{"model": "image flow-matching model", "dataset": "rosettes with rotational symmetry", "train_examples": 97500, "image_size": 48, "horizontal_flip": true, "conditioning": "none", "arch": "unet", "objective": "flow_matching", "cond_dim": 128, "logit_normal_time": true, "norm": "layernorm", "activation": "silu", "pixel_unshuffle": 2, "widths": [96, 96, 192], "blocks_per_level": 3, "scale_shift_norm": true, "attention": true, "upsampling": "transposed_conv", "init": "trunc_normal_002", "residual_init": "zero_last", "optimizer": "muon", "muon_scale": "match_rms_adamw", "lr": 0.0049, "momentum": 0.9, "nesterov": true, "orthogonalizer": "newton_schulz_5", "adamw_lr_other_params": 0.002, "grad_clip": 5.0, "steps": 6400, "batch_size": 128, "epochs": 8.4, "lr_schedule": "cosine", "final_lr_fraction": 0, "warmup_steps": 320, "weight_decay": 0.09, "adamw_weight_decay_other_params": 0.01}
Rows from block 11 of a small image flow-matching model, named by matrix and row number. Rows with one number belong to one channel. Each number is 128 + 32 x the weight over its row's rms, rounded and kept within 0 to 255. All counts start at 0. Numbers have three digits each. After the name is the row's rms in percent of the matrix's.
After each channel's rows are labels from the 100 images, of 14976 (inputs lightly noised), where the channel reaches its highest value: "colour at peak" is the nearest of a few named colours to the mean colour under the peak. Only what is clearly more common there than usual is listed. The data: rosettes with rotational symmetry.
# convs0: first 3x3 conv (model.decb.0.1.convs.0.weight, 96x96x3x3, each kernel summed), inputs 0-95
# convs1: second 3x3 conv (model.decb.0.1.convs.1.weight, 96x96x3x3, transposed, each kernel summed), outputs 0-95

convs0.59 117:129118078094137153147119179129123168080148140114117128145100157150171156126130132144133155081102141114161128113124124094116121157090130141153104118084128178149255177096054126128154105141138102174183148164126137135171091141040149170112112119082081124131089149150144089131080081119104083108
convs1.59 092:095161155142124140117166128157148115183105074150098116161205124156100092161132144134101104164121121136138140125062102093088153105176140108090165150134151076099062101150204150113135153118144106099174119051176114132099119103195140099115162118186151147153173116121107174101146114116157192160
colour at peak: black

convs0.69 124:101139123085145152151122144133184084129070164000114124100131133136137098101117124153118114158145116118149148152136156136158148098106164069097119107118151105074166108155088168125087153093130116146174167142127133111134147095162149152140133135189144098131165173104109137139154132168161159141
convs1.69 119:129141142223118125093159145109123142209116137058179151129135172174171162150116155127144131103185105139137079135056131137132135134054083128059108154192190100119106074154158141169132118109121123139134132133127125112097126161132128156170184135140164083159101123141092127139149134183087132129
colour at peak: green

convs0.43 094:103128114084093135128135101121132104089150130110155126125105175117101077108088126122142145124117165140148104142073125101107076117073126126073094147143144100127090150110116164089103120084085114075079111094070022090162080197115157069099122093095158135090092073146101137108147135116102073091
convs1.43 082:126087125086120125135167135196124085145136085138155163064132151180114149144164149101147127136158108106112166183105114137133071109134081199132129124153162088110097138204159081122139145109093132170110079160107059134191127098104105109083103092135154157125157117055091099141094067156137113140
colour at peak: black

convs0.81 150:135118114150092113142146167116107154126112093153211125129097120094100159170141169116165108176062108139119133093109160131113119078155088171110126103139111086119107064140138145106124110108121159115024109093095079130041093126077118085155115146128089137173164134137093176161132144136113119204
convs1.81 118:149101155154171131092142137101101166095153067136189119116088159131136157196101119138153124136059120196131163168103132187144125099177104107132097155157162096086125135148083130172132127147130174188095088104094085163090106157087130114106099089121078166168100160155111170130116159097089125188
colour at peak: black

convs0.55 096:139153175135128127133128147150109093125101192112108146135189129157160139094097092131104080128144129165157156144132098132103113140113092109148146133135151130170096027150131120126050127083107139134148082137047113140167112131102129140148117144057101150140129050109097108018103170094131120092
convs1.55 086:132145124087167122108092156149186149111162123132141136209047107125106110115163080122143161098126123131069131139151147139095147166094123167114105119150134104152118197178119146091168147195176117108132162129196145115151161141085084096122123104084125111126102141185106093197118107191125188109
colour at peak: black

convs0.70 080:108090115088111133156142107124001145128111080122133164109089137146125114136124101099097143164140127136148125131180099143130184112122088126121175131089099138115174108108132126137255166109120145158197188159112132154121167072182123134131071131122147161144157128086116143142145113124137156150
convs1.70 084:163172165109140123121106163147114104198116155145169147091110157145148149075158128169161131183117163108161054125152160185090137095176135139162164130150155100173138117160141184158114115147095138168159110157151150176102129194149131136107174115176164115163158074102165176129155181146186144101
colour at peak: blue

convs0.15 098:146135101150162100103113115188153116150114152174091104175136125096083134149155178133143162101141114095139092151106132152117106136141082153161151118159180140129090148155077084148135152076124180124172135214159186120149141104104141110119190127130077244108107109116106098183088119096105108151
convs1.15 089:089138173133085144149160164102116121082165101128163180176114151133203129113128095139104072132107134179146132137142108123124109127117177140108102123098120090120128084099134123081141150181142117167109115056072118122144141140141140130147035156117191014111121147150135109087132115188141157156
colour at peak: green

convs0.20 099:138150151178129203082094179142144108114088122050162085104169159085156064067144139114153148111133156163115109140117152104123143134124125125150122128091092099107173087154098180104109187112115099100168175120086093090190125116161140114148094142141125112094129140146074117134104146147159226144
convs1.20 085:115097140104169102124151124094132078153135163132137176140075152169061159206074080134164103123158091130112116153106137168121100091107104096101093082114211146119097069155119147161124111086137141135103095167098139161148087146119094155136145131146102107183144125132132112090096080102056052117
colour at peak: purple; blue

convs0.88 104:120168078179158178155217115132124136147155108184141174145145153097139105106157176136130215129193112162181145112085142116127143130134073125144130145139100160114163142089140100147146151183123142120157147134167148192167132124153160130160116149135149125155187039168134105091101121106158166160
convs1.88 082:114068154203079085157095126133191143153091162150148144124157125128098167189155118172147075160082172162109140192160118129144115147140231097102111120120167116140096156155154126140125116108110128133142136152054141113117145165139149151115165115172103135098123184146180125167119122177078120171
colour at peak: black

convs0.30 078:155093130195157134152129126095157116139099121141147156105105101120083134058173125108146133146128144205116116174170160142135184107160144067092136107123136129111149152202163145149112149089144166130074160151096088137128167106105121132144114145161199193137164101103192110131215153126166163146
convs1.30 093:103109130122088136147120180138117147127117124137188139086109200149151137182121155145130109168136135134164150074075162175094067141165154174186186193208150076136128102096111057157143136134101118131083093133154160151105127162134146164129179163178122148107097102162169154135089154137116144140
colour at peak: blue